From a checkpoint of a small image classifier.
Training: soap at rate 0.0027, held-out accuracy 100%.
Rows from block 4, named by matrix and row number. Rows with one number belong to one attention dimension. Each number is 500 + 50 x the weight over its row's rms, rounded and kept within 0 to 999. All counts start at 0. Numbers have three digits each. After the name is the row's rms in percent of the matrix's.
# v: attention value (model.blocks.4.attn.v.weight, 96x96), inputs 0-95
# proj: attention output (model.blocks.4.attn.proj.weight, 96x96, transposed), outputs 0-95
v.5 090:505450409485515406387538540499549518454522468487472520501503536501564527546549498460532565423589479434550540520454456495558546445517550467448518524537469466540525530488528410575512466527617413484471548463500501468492599528445617519563441409460491466551571558578564521553469454429524426520
v.6 093:493470411578460488517508507524494441473469502526436507567484464499562617539554498525444571408624430493398458504487461491576612449548459524483452497482438532507504502441454510549513507511454409394580535615523477514560562497521531503419450432483513525442473552538495475500521535406495496437
v.7 092:443467541514482490455598479508383489567482512532486505445442454419479488478482511527489534424545475545462556544562463424460535546530488499530383453595510482519579419502466538588537523461450451407516540483507498527511461495531487471492542448477501523421454512567517442423670589508508478401
v.8 100:564484487454509474404606445606572431432500501503453545557437455493514464484512448537507516420470517544534505542553510488481449430445539481500448515471417476523445500523489509530525581500480472501540455501494463521533538509513531565526467411441486536546560481411452437481499572370546693492
v.9 102:391539450532526436493525501493529442542581505527502473560600461577535572465591517517423515535494528546469522437443519571503406533553410551515553529471473577559476491457483471495448481545532526439501435549512442469491525490579578536542478490617545456541521469461579559531498432530635429489
v.10 105:552553472438524485361429515572588474459459471505485501530575479513559511446564486491437548497489414533446633495476581522528528442500472436441497518495477554490519537406498440504485572493536520528543513474526488476554507500575529530448429483580487459559474429472489527578492534339567453431
v.11 109:561491451567453570508526486448411433483512436425457447555544488398528511462539492528435459491404520566481478531501520493494503561583448476592508480497456537564481445437499371563491517589540497427506540570486492423538434515510521493551495601407530447545554458455511488577490469394549524487
v.12 087:480506449500463503518460531420498527478487574552460524457415443426485531439518447509525498487455509468434501594560443485532501402458477439559510482533521594533472510407522564537375581494535502387476359535559510458456440468591488467515455565546550537547483524454579501497494505468600533534
v.13 113:473457617616416379508505525478451565485497533496537541452516594500492493595567466511560488486541550452460473519423506535534508516582530516483532526511433360481530498553525467500517504505505496518576556471496500548609438550442484527508457412501458464536529552550533504404552378452450494482
v.14 085:461542487491537436538471537514503497490452497545442462523535573486453402479524477397481473471438514476574507547504506541494507464469587433532474531529476494452584498485548475508521510555493447515452525422412529482432468519430563439589563557481531490469542506531515546592425447593530297574
v.15 089:481531456462436488650516510489499512536554440474571473418527460520562535560497569444459475471548556475456499521553504503515565561484418555535533471401476536493515521455571460508502539460576474474542462470490496590492451566458564446529452531499438472550435381481566484525497455424350456574
v.16 094:501449454512517528499534606475463452454600488484382497443514531537553510462541521574481465562545551521479546418491546559482491547503451489454489548543569413479541503418484414490455457474561530555553434464566516528563491410488483523502508456571642449522465510565570468444597411553515450492
v.17 102:517495531507562518527537514527409505481503471489464444499621559519479422586437591465499536536528457489485427543505527571537528482537456488484545475418567507501477570567534406436442380607449519527484465553482542433513502494544570450383591491568527449442480515537524505545437447536484411466
v.18 083:438520458604399485574427506473534489535503534494425543397463495541413542423511488469486402556523488504452580552444533497453525480530545543512499557465524456541500428556395579612456455482437560520474501509520555510494546471499585553465510498483427450485525461618534491508499445595541444449
v.19 088:473478514464465459436573452511452456515569474499574596430517495458543453482509520462500541595537489587472486603479436409508448474457488447545419457494396518517505476457466601551504498430562546462482476425512494524520448571539552554413493416496477456517581580440498415466528529428501599491
v.20 104:499477449397545502505425457465556557501516559422391531544507474424544518468604559473470533539404502546547499447531541547552486588547521502493554484540532430461440531551527540502551368469526534487498466573517460531444448569537482494477456547557538511513560463508476513497425591514424368449
v.21 081:400459551493525517470489481592439518483546486482582586537511569542419505512555532483561540511538464564501552494527394458414509454526493503417435531608423491530576451498481568488458493421473506499493568483498440600515548495441439591530521482417562486467614479520553477478493437568475454442
v.22 087:566496571596552404397586509492544440517517557590559516558506470480491501505515487544563560549532544512508500534361511497503446471572450361420549444531553492465501476486497408504560497419512575486462538450491522456552510494518504519478458434503536531472543417520518391452503497460516597500
v.23 110:484559473447508497544490550541533534452590483469381489459534486498610525474562580517464503504474479444476514453504636565452509500522510515413505490498448500442448553426461420561494441645505495537574523468568504400489420485511553464530477544482480429621478471537541505526482467406495445493
v.24 114:446554564433643599451471498457442527453482482535473519607576492431576479490412527516501556541488436498444469554509488543510497405482488466513498473540475550430481536477548521475510543586465497523530394454492441395530403500614450483453584539609521523467493465531494534461487486481489478453
v.25 093:500534541515460514489450500441511481502590467495518498556412434522576477565423414464530578551553547476410518518410466480549502518491535554498541564549606491516507531522459440461547504389497503569531526493411509449529503477611443388440529507561535484556413579497575455555545511428452537510
v.26 100:455396559480461500481433433540594424514639474510455492573389565536487459589461461513482535466558500341473598450542436511412521497566541575542486538454477494521540572442545491524505477551528470477499522494496544557502439447516518433539492498509583468492494457511452439553513509542468508548
v.27 096:459495512477483481576538415578498449554521486550445597529492476592423497536473460489467492499599511422515488464427525499439498557560545582547511429514489418477506595525455434437534524473516505471547434503502495521551437464524486579474656455574354465460434530470494520472537483529501553542
v.28 094:515459496546532459447437522462439473505533569531453498618523404462514484454489523496480466480505471435529539536403478547506489420432525425508536502533484595482426493583600488532461440533439490490496492471466578408480572475530506405443422550531461532516491585659523470438461438521435474508
v.29 088:525606498457515503560568493567413481575452524533521450505537532558525541467528481411441474549562490551539438537513527427520361514488414427479461464542511600407615398468464495507410442524568497463496512498488463481518506531573560504400492500449520458454539544481568442529532491450546494511
v.30 110:356415424581494495509423452460474525442558413503531440530546576532549504661487469522495542525513474529481507488505534571474514418595543467473473413504456436547483558476477461484455484454603481513558542511423521517525558485432483532539403461492519429456576483527450536474521453446522509519
v.31 121:444442482474500509569585560476502483408509549528574457439520447552524510510456481597469583474636468487445620499565461576464499508462461547437505462440538519522479496385499475531489485520516423456512440491615475474525554420613512515471545462514486527496516468436483531505531540420564517406
v.32 104:495491575528535517437458476447495496519483428604512462528520510475510569406541465557406486513472526459564489399532432449531486521513464481510576458525562520433443475530564484460514552514433528484372413567557512434537588442504502442524500504459531596578456532380435572463451567506460534489
v.33 096:534542453534404445515540476525503534532538511514488478477491589545520443546510533508527508576471450514482453437374552439468479493520585507570545565605501551571595465450517551447389428470462462479556572555495509538484384526515483491524568531361511493526445551492491427512485490417478440465
v.34 109:524591515571436456462512448515503452572497550515415510620492518500496484502474526442511501457560425531537409555513448524434568509390599488483498481650504536537484452648508476453550484561554471491506486406503531481432480487508490490466468565459453499591470526490451511521585433471455468484
v.35 112:462464466520542591555553431548483462483484425566583462443556476485523450496537577589491563439559611436499562468557446509463486451560552526454517476449415523524470506485430457478444558503506461445460462526510426521464472438536456477509480554556427570422568485487456415540427581400510511438
v.36 115:514455578547445555527524553557567495463500478590479537469465491613554580432502491513515440514544473567565545390481528524495562438433566515463451564445390558585435516561477517468519522476499521494559481479466477503483516489435522451428397525470385526466488449499585460455513460491378500483
v.37 101:538424506513470509584565502503455484543466535515575561390479406491575501529541457548496564422546531435440542504643506492491519403454516472465535452490532487502522529450556443442551503583432501510484431605516439509454419421473515498482480506538485533505489541443557625546553460426471508438
v.38 107:491545586424543603436500536489523478474484420506550578533568478564501501361407452511515432482519455511512491580529453517509553561482518454479470467524460531537492531582501518461590511411437477532526464529414444439462390609445463554488540564536507517552455478500523498528525443602436540493
v.39 100:514580510466594548450530530459463550461462479468427520569558439483515530514544532517472517513427464550485491477494515497447518523498349462497518504567504586518419444491554424478514400471492537451378483420472573535522544469523467442533398550542505588542577449534534461463462506470630549478
v.40 100:464504534523476516589476439488527474467401603479512481447588457520527496554408541500532532489586577449455533474515510555612632424515505519515453486499512465521501553469417476558536488529558471508549438519556423456524560539515610485497577456561376500456462471482501487450452426423521548500
v.41 110:480372448546495479444473492473448552507454629520435517509492430558489463516461490499484456471536505482514460439470445528470547541503411482518536570530461527399456550567533527456548463551576469429619474513559520462456569536534440578472442431418447512485581509531463584473535476566601550492
v.42 130:479500530479520543460589458522575455381425483525467405554556468498485513514473457587529470496495531465473494477586456505506483484513504471477483453449556582426482482527579446492514514456485488507411495466494456462549580386594504522487553548593429456392399431492496495552439541430497603450
v.43 108:500468548555478503511510503590481496516474553539500561446439474586463516496476440564517380585483380413588541470488546465493529551481474459443464572481407548480460504563497506416644545430490552462471568537490583481528554467489535521467521419541497503513580526467534549478547572577541470457
v.44 104:463512456509478458442460494477499439411568472526484449497481527468434555474500606562471520538502519530414450494412532484490512552508524537501521491451408511548373432537488499560512481494577558469446503449562484569518611461519591529493447541527512680530402431457469572482475518468476461469
v.45 111:492485439489505499575473482505444505403472553456485409495576507539429444414515546581511499536461533422440509495451535486492537502455515551550471430455507530506431496480472501543504425396509546516490534500538502492565570471511603528438425518620601540530420403530486384535455514390525477464
v.46 116:587562562504481498580458463467570435491414491460452484419409613470491574509577449521540538430534559472496505513463516472470504479438517480499361462503553489484470493551465458564483579500580447563455508432474502499477509525470581414537588445457514383494544442580503457551473451533491483474
v.47 094:445588424512544485472465491569560445499400554425413516594623472488543465503517622490471567475594476382461538530486482538496505444447553536479499431460511505536430525479467445480493503532544525474451470490500571508412508494509553498510499526475442532491490446452525495542361518395446483555
v.48 101:515539513566438552477483507508504570505534498497532523542525379468505478505505505537517504571523509472500492480606524470544559472589476568462463463503568499531557530425474473537529494448529506489517521388538416371437514410483548515508419614483499427471478540630569396437478610489521495475
v.49 109:546472434527506525647511500503569522556516500532542525463562611585420431497511524546550522467477461443472483475484508493428574448506428426498513458486453559513466436491591482450494455396461553426453499542514518557489592446468535509538506506527616543519602494578498422526463475513569485420
v.50 103:504456537563425366479449490490482536484558409471422501463481521480509466521505509502577606428445563520514475475544481487520563560479502532502425554464519400654522480494439472561550482496491491371529497495549502528441513581405515489495430488517511517545573508565553412417533555542498507531
v.51 105:515609548495555462502463481518473542512448478482519457597603495527432460537521648484421517526592474504440490455499449471509546503506471513426554495392463485545520515437554466415492458532526490445502508514610481452420462401489503524450478504530509578451430502408465465590432543428471507450
v.52 084:582446535475489511462493556453498531507598522545465472522497456522472455565451430522495484472488538590457467423495491409529514461503464521549498481437547457577555490432586566599405503537444420591436515499474436468484428461519613611480471491452463577483399552447558467486421506491494540508
v.53 112:494451476453506429406518482519569490455496497567453568598495408474540540512576472518518545453552578466493512520522501461591542512497471474441451473469612548522455534495477444568515518560551414470393484444538555565505548565511576491525461469484467447430533395521589473547465373515548548478
v.54 108:397512558467500478470616501574502478522502497512452404605432598383497463537541464443526550514514478457485451596437486432500439535539515448514505474462512382451481466555488539522477519511485484483466562372481541515557494508442532567522413435530486429512450518510571527565543471564506553559
v.55 104:528603408586445567414411467488540557540464488459506528410469491493530558453415558487519449481520540518497614555539530496535532484532576466456465468553456473471528405412552464523611555482486481539544498480438523525480474505488494493463550426453379570556519543612522458483443478536452504505
v.56 091:521502514492501550427479481516493500526503450570438605533427446457514565481463521483467647491480470562563502534555494525544424508486506509483515374406484430431466476496580511558501482608571483528496464503454478620469608446570440458455437450508480498450458518558527501503499584556422480465
v.57 088:465527498470459440459445578537553500443512547455474583459472437454578533488538493507548456468565530557434500562551530558521498477522523554439477482561536465492415507422444490539506447507462500489604547479494560416524433487511565460488517451524399540372490541518491487513435496545497696556
v.58 111:425431447482499535442526499530469500482580498484558469551603425551451448508469587541478477566445516546538582450547482527489494433501455488488532539420431535492551495433537447548562528471515466530425495470452446489566616467609527425521513485532457593421434491416487489446493576414539462431
v.59 094:476586534431442470547495581518533462454521483500411559484508537441493430629545398433458504442493441496508447567434497499532536506502540445461417504480525457625414479547502458537514548518577465530525535508533507603449454529510580515538591512472611485515514595536518482493491455530506399495
v.60 106:447474395496554510558504444552469466499524418505527472528583488493545486553473521550564636491424467494545545519626453499457576468459553524520473397511410451570446448440501476520464506474575560476480520498645459512498564386500504443517477479540423558456520504461487511479554455522546502449
v.61 112:518556509493468567529557471439341492516504469497494553421438493530485552494454553437480401453545531548549549473534472505439520545537558445567508590529518554423436464559504456517530457528469495468477518552401461554499499602482519501530465449495602526657460460505451499472503486523405566535
v.62 115:538431517459537507526397483477564512533540520527599537458523554510558524469492553620554500494539528450471582447534495456583496370538405508519428455474420456530564549435475494530577520434483510498525508533596508500503499479521618494569506462512400574431550485448512567523425517456485500435
v.63 096:485456473456509491439549414490419501497447579481472553532475413433423509567578506569484413601483397497512379492424455448515507587502456546482554490568476547533493464576484561467522469512539508495440527408431523537595444485509485548493528514506443487505510424383503515516548475454590493464
v.64 103:571533602540425566538456493477552469498522462552609542491479444566513506496557411462400555505497502440491433442535475525542502540434519473575496568473573570451428467519518468554416508551503434508520473526469417442493533531486528464484545542450613518548477546452476516542597513646539518532
v.65 112:466512455528434506512452567531613476415541518446618502492504603521498435522522488477515503426576577576431562542485530424474497375460520544529550466429411525565469492478533500501433483518439562455476441467582568503494496515519555390499469601537523592439501513559476492520455488526477509474
v.66 096:423497533371538519435477445449509545393537594497483517497457499505455535489460463463495470490483521541539526548488590512458525472588493479532564505542492445525546455458492534638504526467479468519455522507549512459509566515481483537534501440431563381394619467588418589436528462517519531567
v.67 094:484421493437397424437513547510368594557545424459458449564493451522564563428472510542552534509541365553487489493588481473462560504547439458477499509384531469547513567496512440549539464519566585487543486497479540435520522466507503557472456516596469470484485543552528569464440458516487453476
v.68 099:370454508448455525516460388444494538525586482535541462556509550476459472549526521629569487524512556481499473521555516450576457521552545467487533506565568441496434465431417523490430580479513467498474533549493554528452522515435510544442599537511554497472436444621487455540443522452428518588
v.69 101:527456551480524492516441474587506550550599535590571525425498494458445487481442454470507552470468548549469559577399482498516568418506496477494423501444475524570569508462489595468448435471549566486492399507570420511511595493532573426525471445501439597482558536435563532440511450456485552496
v.70 090:522539526566514428563397581349497431562470518565420448441526556495468476480502546549474533528547577498474479600535448494517479533471501594537508543478619420510501510402409500487531535576448546531433522533555561474461419525482487479444508509474560543503525453544482399523502471532472460473
v.71 098:394501527547512373545434536402551461540627527508519535569480543555586476440505509489493495493488547545536466561588534466473502533458527534435456478463534456417437491429543533545427550481515499499495502505506541370468473471478523468495492509457574487410492559576536387545529467607487461514
v.72 086:502434405511567382522551513479493565456448547512491505545553541505484470570520500520503459438411349518516555489467485522477576463450413467513556518534457579496403446635558429438490568484490495423466477412493504502553538466518502520497491422555522513419445514513478465591551442516502491526
proj.5 091:515503561500509588564490424446462455512432589489516537459489486500504610512440481551508442521451510568497396415471492529434394563477432473461498557542485544453475449508490586549497495516451406525575478507432490557488453508549409515526567571490487490451450519417406605533521529567430544503
proj.6 101:451476534414534555488556426500515524554529568460510504525556480381481527562433512526516484567428607527531571557483490534457433576472472493515534437517481469455473481475469496598526550483505376611388481419459562509463570430499493477531495569481456482457480422392487505481451457447481558524
proj.7 106:584562368458438459475482519514558569513521511493524412518563520480448532508498592494512471534465526477534369458504488591461560570495448528516521510457518487472407547528494432473516551529496381595449468433513521461514513519522441415493439490497491468543516533405459519509367472503535590567
proj.8 085:445525567533475473568543469498488583580545477557561495471538471506542520535576478459521453518495522529454460384465488478477572528556433553518619490457518464545485497447446501537463455475509512420491503488538468513475531484543484376526450558551418545414482424521452615466410408596475406507
proj.9 102:576485504492574491524461488549518574419434472410466543486520451480520450475429478585506564454526503491465558495537556446602545482460551399439484424457444567379530499496492543496542434558446435577522555517479523527437444425451537496448518508536459564482481556511447518550468532411424539396
proj.10 090:472413502522543536615549445502487551512497552418533494451492454595468471512401564577550493469456591523463373464546461409512435586493570490508482428455487451471441468466541541553526445568525424496511465547517529489437503505504550470488504542515485605383506561524435490463507490546430496571
proj.11 105:455527573427530423503504516509516620560417526553566522451584570543491474543464613506537541536542561477447548529477516474511527445452605571425492463524460482435466460558547556547521491482416555519428418434500518492511517388508500490435496428595463527472397468474443469480529465549471483531
proj.12 093:456420513482495474473545447556470549584472402457528469614556487472538502585458564553453529468529503489471552491499492474477466507568513640378548551459457488505505425500440443496492386566465523591515562503418540539545593511510493532443505512501441484427485507536540432501449478452485398453
proj.13 111:487530439453516482529497508423604460590421469482392495528436502470533513470423481500494464465436451530579462488436497496417502445458444444536470510523552538566497493560492560532483556503484565423401487547392484464365476462470474434547479535467572501535500422474450542571496614548557505514
proj.14 102:534529554552435523476525482490447483482538498493562507520396509556571647508460515550495454474538488543495497473490485434509474554502513458501499487533460554488472569604476501432504469418479501468537465646509413537555467527594389527428554468418548488581449552505440519481592500492475541389
proj.15 091:530504532543594543410526441542527471462462492477471574571460451437453485591563563556451543516514514449534589491502478493483529486532518436395430473558456446533509435561498580517551550487432527418449557552540487488563597494419520524442539484565522503475551614500500491423474536492594594496
proj.16 090:478558480469539513503387459416485518446441556532501519484524482521546403447477510477548530518483458501485462448537454551480457530429501565549524497449476514514451479572521567478534440463527459449526581509372580500374465556506582548567519512531417554528472545491394473634479588464455524448
proj.17 103:520458570484429606527473496415531487487461527511552564431422521475588536479591441454573553492490540476499545485546584556526432513402570471472443513594436540486468536439479511513505544494614563470469497389446429567510453472456473501540511484483489434477494501479564404469578558464547566506
proj.18 094:501563450409588462508495496593473547515524530391480494565549543475543506498465527512543564485568494540514483521485464480671484426517459464468468443544452558520507561503487498472530515505534510507595511543534472537497460559412413535515513536491576569612492534436500447542507467461566550651
proj.19 096:530489481468488443513476448441516550525481539482482421497540448515468416497459484567532458444478501403524501461488638540464581535534527551450530489546525478522427477463481393428500578560433481517600519482610496463479486485391504380566430497577483532433437493516525541463447487552489442588
proj.20 113:473537501536439422450495584475485500530500508574597482480495526483424492465348461444489444516524467451459475493502513461443497552375439476509450446474449475576597405462480431478509492552439609537508520425570573506449484471471522573460535441486542519481496598464465519515583443525513579488
proj.21 091:567517461530449485479393498470478445439516482491447432504486504498537472465463361589423453534441512475582417481464557436556498517513494496545510539492547552431425625513487465422522496566463370593559459543510604412498474508485534496521521504476428499538426533523451482546466477493492496575
proj.22 100:488487459478399495549513541482544582493458509411495456490520486596550492445515529521485481416429478530571475413518526470381576547485521537506398540482537489485430519468539583530446538575522470480457455463501510515467473516548546347532500477542453496484526579478429611531468473536455381435
proj.23 111:452463513509494493464522487527473539527425525516645539501483493539487508532369564489493514513552521562465472507555405432539477549410456452524523482474541544525461434524522565546592508382508522414460444560396534554480545492478485522454562515578501537395487486452347491512515555501528536481
proj.24 105:553419486516377482541620480477552511500522456477542501392467533534509487538560522490457496504466579510465493429576472511432568549507574487501502530458525434527465440427521403507483440555565504600441561485458593573518533486495558539488474440472432490426448465505570427530505607434445522479
proj.25 088:483485516457607552478462522504581464554432528497447565430468517505523441531508554469507458475422482501554545469534528513496507591467556522419518521538423434515464442461583546551432588577576511542544524556503512509529475574390543576529463470489477409446539466543532549440505399630446524491
proj.26 089:502594495586608481555520595502401528421415484621520487493515429464545544524474530533406456495474486605501441497455455489540453519453487447431541471538512531515417485565494496516541522449563416532533487523544520466527620530522487552487556464525414450518536484550525485496407421528498497417
proj.27 098:547522495481559498490502533551583483442480528523511451471529442438477492555543522530451511436407436569517504482550508553649464443513541369520506570552457577619492458533585567530523505543523499492438506495474447480460507464436484438469367528555572515608494517531510569500444509435546522507
proj.28 083:449507467484506522495611540474479494440467438442498545464439547548524562521426505504517523505546499534524479429540567460473472477516476533522482505479510516379508385440370438492461552549590432510487500541456536613475428540488488539503571382491541450479504412376539539565467567489506433502
proj.29 086:524432514496466463494484439418565577435559419486526498501477514468488451478438533572484506431480536482483656517514526554512601449546530576552475536516475530485379612447415488406515540518421465540462474527555435529511443468457485378572521487545454469528468515510488549416545510515474514468
proj.30 108:578531526531566546515490498443513420592452628472457550438488414613477470470475505519487412461540554498541501502446466419526448507462527483386505575568481493419496452492578556601534565488462536532473458560519478451482499439460538509529557572489459499522378489500539479575447458537430491487
proj.31 124:573450489481605583466491462593475549512498489485440547550544456464461507519501525462505548537409564459465441442561523520484519458517500493521554447488471524520476530476454579544479397527528467526467505433433495520502588443470541483508499600527372504387475489473507499414339469417480554554
proj.32 113:489477457495465502518507554581430460514515558391549585531513526503465415498455607433518524531605436486523463507477528582485506498443594563524462484493436460509510456509463514487589461414538457551589507449533516490446449491514489541438505467439466433412459450533562401531532367504586482503
proj.33 109:559514504462632507567478503484531496459492471537483550516554407440468490493428404503556522521483562495460603626561470521495482492532507441484415462471609483458433599567459455522577609501476429501506438535567508488536545497553479506490437527610466505527527523509527550452469525544529591545
proj.34 115:463447503442604519521463524537422551467439479545527508414489490513417420508531499535495560418440597463393506443551521357525466599555471537497459492366464541447528503423512571502502496462455431514527511467521536577468505531515575518457553432499514555433516478465493425506455555504450530490
proj.35 115:532587490559519456509426535428500489464515515430452579507461519441497522420457373441465472538516397657535536528430518433522512531463467454503485553513478570461526419522475509457514466514420563499571528560533493455604484555505454525452474434450545485581492399534537542496584456478497536492
proj.36 111:519547487488550533424453462511473402442440486529492574414502494461493386604496411502532557477552539517484523583522486416487445482573420592508498510538544479441578520454520535465454533506420569483534521533563572502528482538594405540550540588533540425526496509533425535517505512419584484484
proj.37 108:515546488495526492427492505491517566598501541436511450545494637457410501478526630467509510507517436535522519492437475536483507545487440549421469537511409447523586458463492550511562453513460523462500575441454528454577543554437428505483480464445565495546473443544532413459493616563522593575
proj.38 120:444495506550424476509504485531436497514476499530447470474418536546536448661559565560472576501443527550552432425486519391409504537483461548478469588538523558577517473495486562519462490479502464513526544425523528583440604449519503469602523477472439445466513484410477519539519516406535458430
proj.39 100:521438460541450511601419504505552460585521567507471538489442577500449548450485375495458480473514543445482464574515361537524493621471571572513461439415449441512499563540505571566509555545522478507551517537517435536453420475472519492434520453476527491469442529442409506512524472558446435534
proj.40 104:430512514506493482411471577548507489490581514561500434561419540533464541428539467490513506440502440546564504558452475428468480415581467547441483516518472528495562454518448490513416534515511570460465548534518561436466452484440416535636403512506604504533647499556537512561560502539496474519
proj.41 117:481593511484529563448480546533485451498509426556574491524448531501522497444541566474494557542484529511455417512539509458598484480425614568548462482497480547608558454437470447499463491521446574530332526411466542531488453479492495539491563500561524514489476478504535445574500630465454417537
proj.42 137:470503479545481467548409545478464530556557603529555558415449529556545499505493454430467533487543449549569488532429474487476548553503474489529462441548465479566517496466423576529481492500466613449599435518521453475407413546420500476487479458477549558579575510497484490583571379574469446472
proj.43 114:511478484424537587449530540502535490404503537558486462487501484502550473518483540449470612435530636572448458474516519519531529363463558581557516511502496488538563459538526598541443459445504481546496380436497453514428442476531450540488544574406483503495380514497465489515499456443547455538
proj.44 105:511549578535464594513506469504507510578478543468503518509497501533592513468532419384512537504559467451595593464524537479572454409442479504412473509536578503386539512513510459463467487562503508472489544584494432489427368532544488449541588439432521420496516547510508504553594494551533525543
proj.45 121:505538572546466513499506463452568471572570469502522521525506515466561614547536465437516533454519546516585560501485541532477445422559451506399534519498514477513509468500555455493476551539605612444535493569488498524421413512501421413571504464363478462489533573509488615488543485605485496471
proj.46 114:386393495492452489463505514500483585469482505497512472494611392497473414458492546439450447526467464503465513477492474490489518495654440567586634541501448454475556479441496483477408471444505528571512504535525543437487477507493489518478394509565514588440540557418426507467544463496492479540
proj.47 097:523453571478409508558497475434420534528567456606474446450456552477384562413486450527466507499512460540539483520524487548503426616542439540436530549486438535475513521530541489498478567590550502529507526547590454485517423497427504492583486445507572458545526504541439495505623436519586447471
proj.48 109:492503468489619507513577490465507445455474488554503488450472592567510522555545418499446416386615507496479538460436525546449480508511532380460501501459444482526514411454606553487468510489446534499525489549481516489585510574468466473513539464545554509522547419497452607550541481558390417497
proj.49 108:524529490470529510454426517504515506425447572445470492565480432419545580462458430410442505584487582524537566595494513575522474562526584558524419501507477424545468492527466465580542521515542532561532452472471510523509446556586416490453463453438460520514431539415480596518535544596484526577
proj.50 106:489499443449540527523530476478548506530422517446563484498450472484543449501524452501405417554565531459407526499492528438444427434533463472468527419468533557400505451464521492475442523449572462684436533522413531484593579485551454572492469520495510494422487469503459495522480574429426533446
proj.51 108:531441471452505524561518571472519520439562527538452517513430521426498510407523397552540508476523486554557624486479461565583489511499505429493411497541517550445436457563441459548508538566464518458512450552403552537554508587524494453475549418396515457567519463553511544475593499538515406436
proj.52 086:482521462523560508538577469558531452497415486465594521440456523516552580494575570482488437551510465418534540583447473538507473481487493441471413532590526522427469576442378476499545556410475493413582471525494486491507552544563422435554492535575546436438559450513489541459494518598457509513
proj.53 128:476508505513431559586444504436471571588425430481541454437503584559557470419486546474471481514567396496511443551468437547452494443517468508529571528535378449594492541468557533506408498503480512537584576527508460483463485460455480527531479471525599540481503498473395487520612565535457466459
proj.54 113:544490460492517392567444543401499611482483522473595490411547421566548524487539494547414419571563460563487499387504568601499468537470450521515566509531484509446427556517531462450474505520510501510526455597496523508491493502511517420443555522481529567421471501503401422460464508456448464437
proj.55 114:449501551445560477524552469533511436484529520548472442560524526526423494545464426512487500466484468520499418396445473420416404439509472569526506501449496490521501553577446467448336511472473344505490551461598489513550519520587495538503530566545527490482501528408541516528540464427556488552
proj.56 100:498512482423441474483515470478456520531528592556522420401513500442437489469522538529511393471545443394495457436490430546468595549428463526524451527550444461494502493443505475479529464437510373376446595480541525425462440554443571438493589488452550537552457538427522508500503491480542515517
proj.57 098:478534513603517567551624481448552575520492444521501425538504549581474502500486454491459473503499421463495560382454558478511461503473405478524539458434475529544561576481499556481397582580527506513455493475501474554548520544505453496548507573505554496534552489553445495477586474451459331477
proj.58 112:577592489493526582480504485529564446451477543597492497441408544527607555484443422421529522407528487468529412528476530455549502464444547477476550452595518496526484447546418526507483450484466500406524485511511503494467404494416440563506541522479524448582508482573598521542480429610527517497
proj.59 086:517338457552538498501561420523481541535403513455490417458529470499564549423553593531465487592501540444466514483554468447467480468550381475523577533514565518350546528423568534545443505486504465532492475494497495477432523526462484499498417504549473531444528422421417534523478496509474488503
proj.60 111:548534484473430540516438593490530505502525505465491477484416516440491565442424443421427390402556480533494444448428525445478419478453453518513482534439542583420466472573559535486555489463522537440521443514407496482542444596545452480575552458414540470572494490501541520565491545480445594497
proj.61 125:484457471462516528458429477539545477498504596480543512518544502469594478524561487551472604584464503466515472558498611444559459509462478532369510453519446447456562485477471504522535526453469456600609547482521546515483500442461495480409581508490393503419488503460605490564451501440606511453
proj.62 114:501573457518478513429577576557559468435462466536493406527483455581452505476471518402506452480509422586552481492462477572437482485480532523444577510549534534535527498527474474475405510544470485495456453579470432514544533490579408570559456530460565405502539513554520475459627515571573489595
proj.63 098:508523596521473529574416619500600545533530456518468509489483539614545469497414474509499583379385546490451510455492527464516524457435575465528396557430516558488480508510481484522510467480371579478501424549532451489394465456517512505471475449482494528478446532512429474454514527496453479452
proj.64 091:546485516518584488403508562511493458461506534591493534445522462468453490533360574501470433551552493569447586507445454461464418477460467450533527448509552497531566551543408506513576505398519362408490473510507502543534413516562532447467480472531573470539522480524562543535455542452425493475
proj.65 098:423523537471540518537540508419390499509457480561485477488501449541553523457452551551527513610481458422484474427512485535575459520508497428473427515493543480507478396496441446559627472487561584511492542454503470521435449428489446545541529403356538449556518485418543516399477510502492521530
proj.66 095:560478413554455506502537538447476493598549452534482494537500553434463482475516580491540489471526518501449462455550511491585466454462508563471411496439617491491494537539376458339584387526515519510551518405511501620543444537551468547478499510487450464570517501541544449526516511495475529429
proj.67 097:525628547551480577579561481510552476444435581492464438497522560566434477532591404463425522435442474486463422463478556553531485497563512563522486496624450551549534476469534503548499475491487544537455460513556550473449495502475463470531478564454450613525522486444421428578566544503568466512
proj.68 092:574550515576470403413585623491529474402460484498543511499476512478517494599497547403473540502517452483423503557526575525548533446466484545583469502479477508501548550527475536486544447573477462468447485542546500466600545419522518527452469511517384560437549513391592475473513468473589510520
proj.69 109:440543476504446501463510528426501528557374475399536499444550516517575493432512480550522520600537489442528510432582446437376495512478511479535525556543498536472463389508520435539428578529542516517528565473515558567409425543503471476508475476421529470465425453439450506450547475588504422455
proj.70 092:493442556427434601452563482586454531441560446506598558472533497578536516525557508428531457531433460490492518491470633572533452540508537450495557546603413481493501475499521447538469445514471576457508548556540462480525552445541483547493508525582429541469523583486538617530520539430543479454
proj.71 090:579462547502483558470520486564426513465505424489465505408486435469414489558548525412482526516502465512448530478446519646517487475551509465545552479515538498560580511425520449474510396458430566558456576503528604499572499439441437555425516486481479503530503433441534581522452525411531423448
proj.72 083:545574548456537606455449472633552465550545496518520570568443492490530521534507462523540515398569585470534560469510448448579513571568547504465429486445469464507543518424471526503534544465441590583458419568510559510479475548439455465528526532421490450567515452501518457443427563538527551458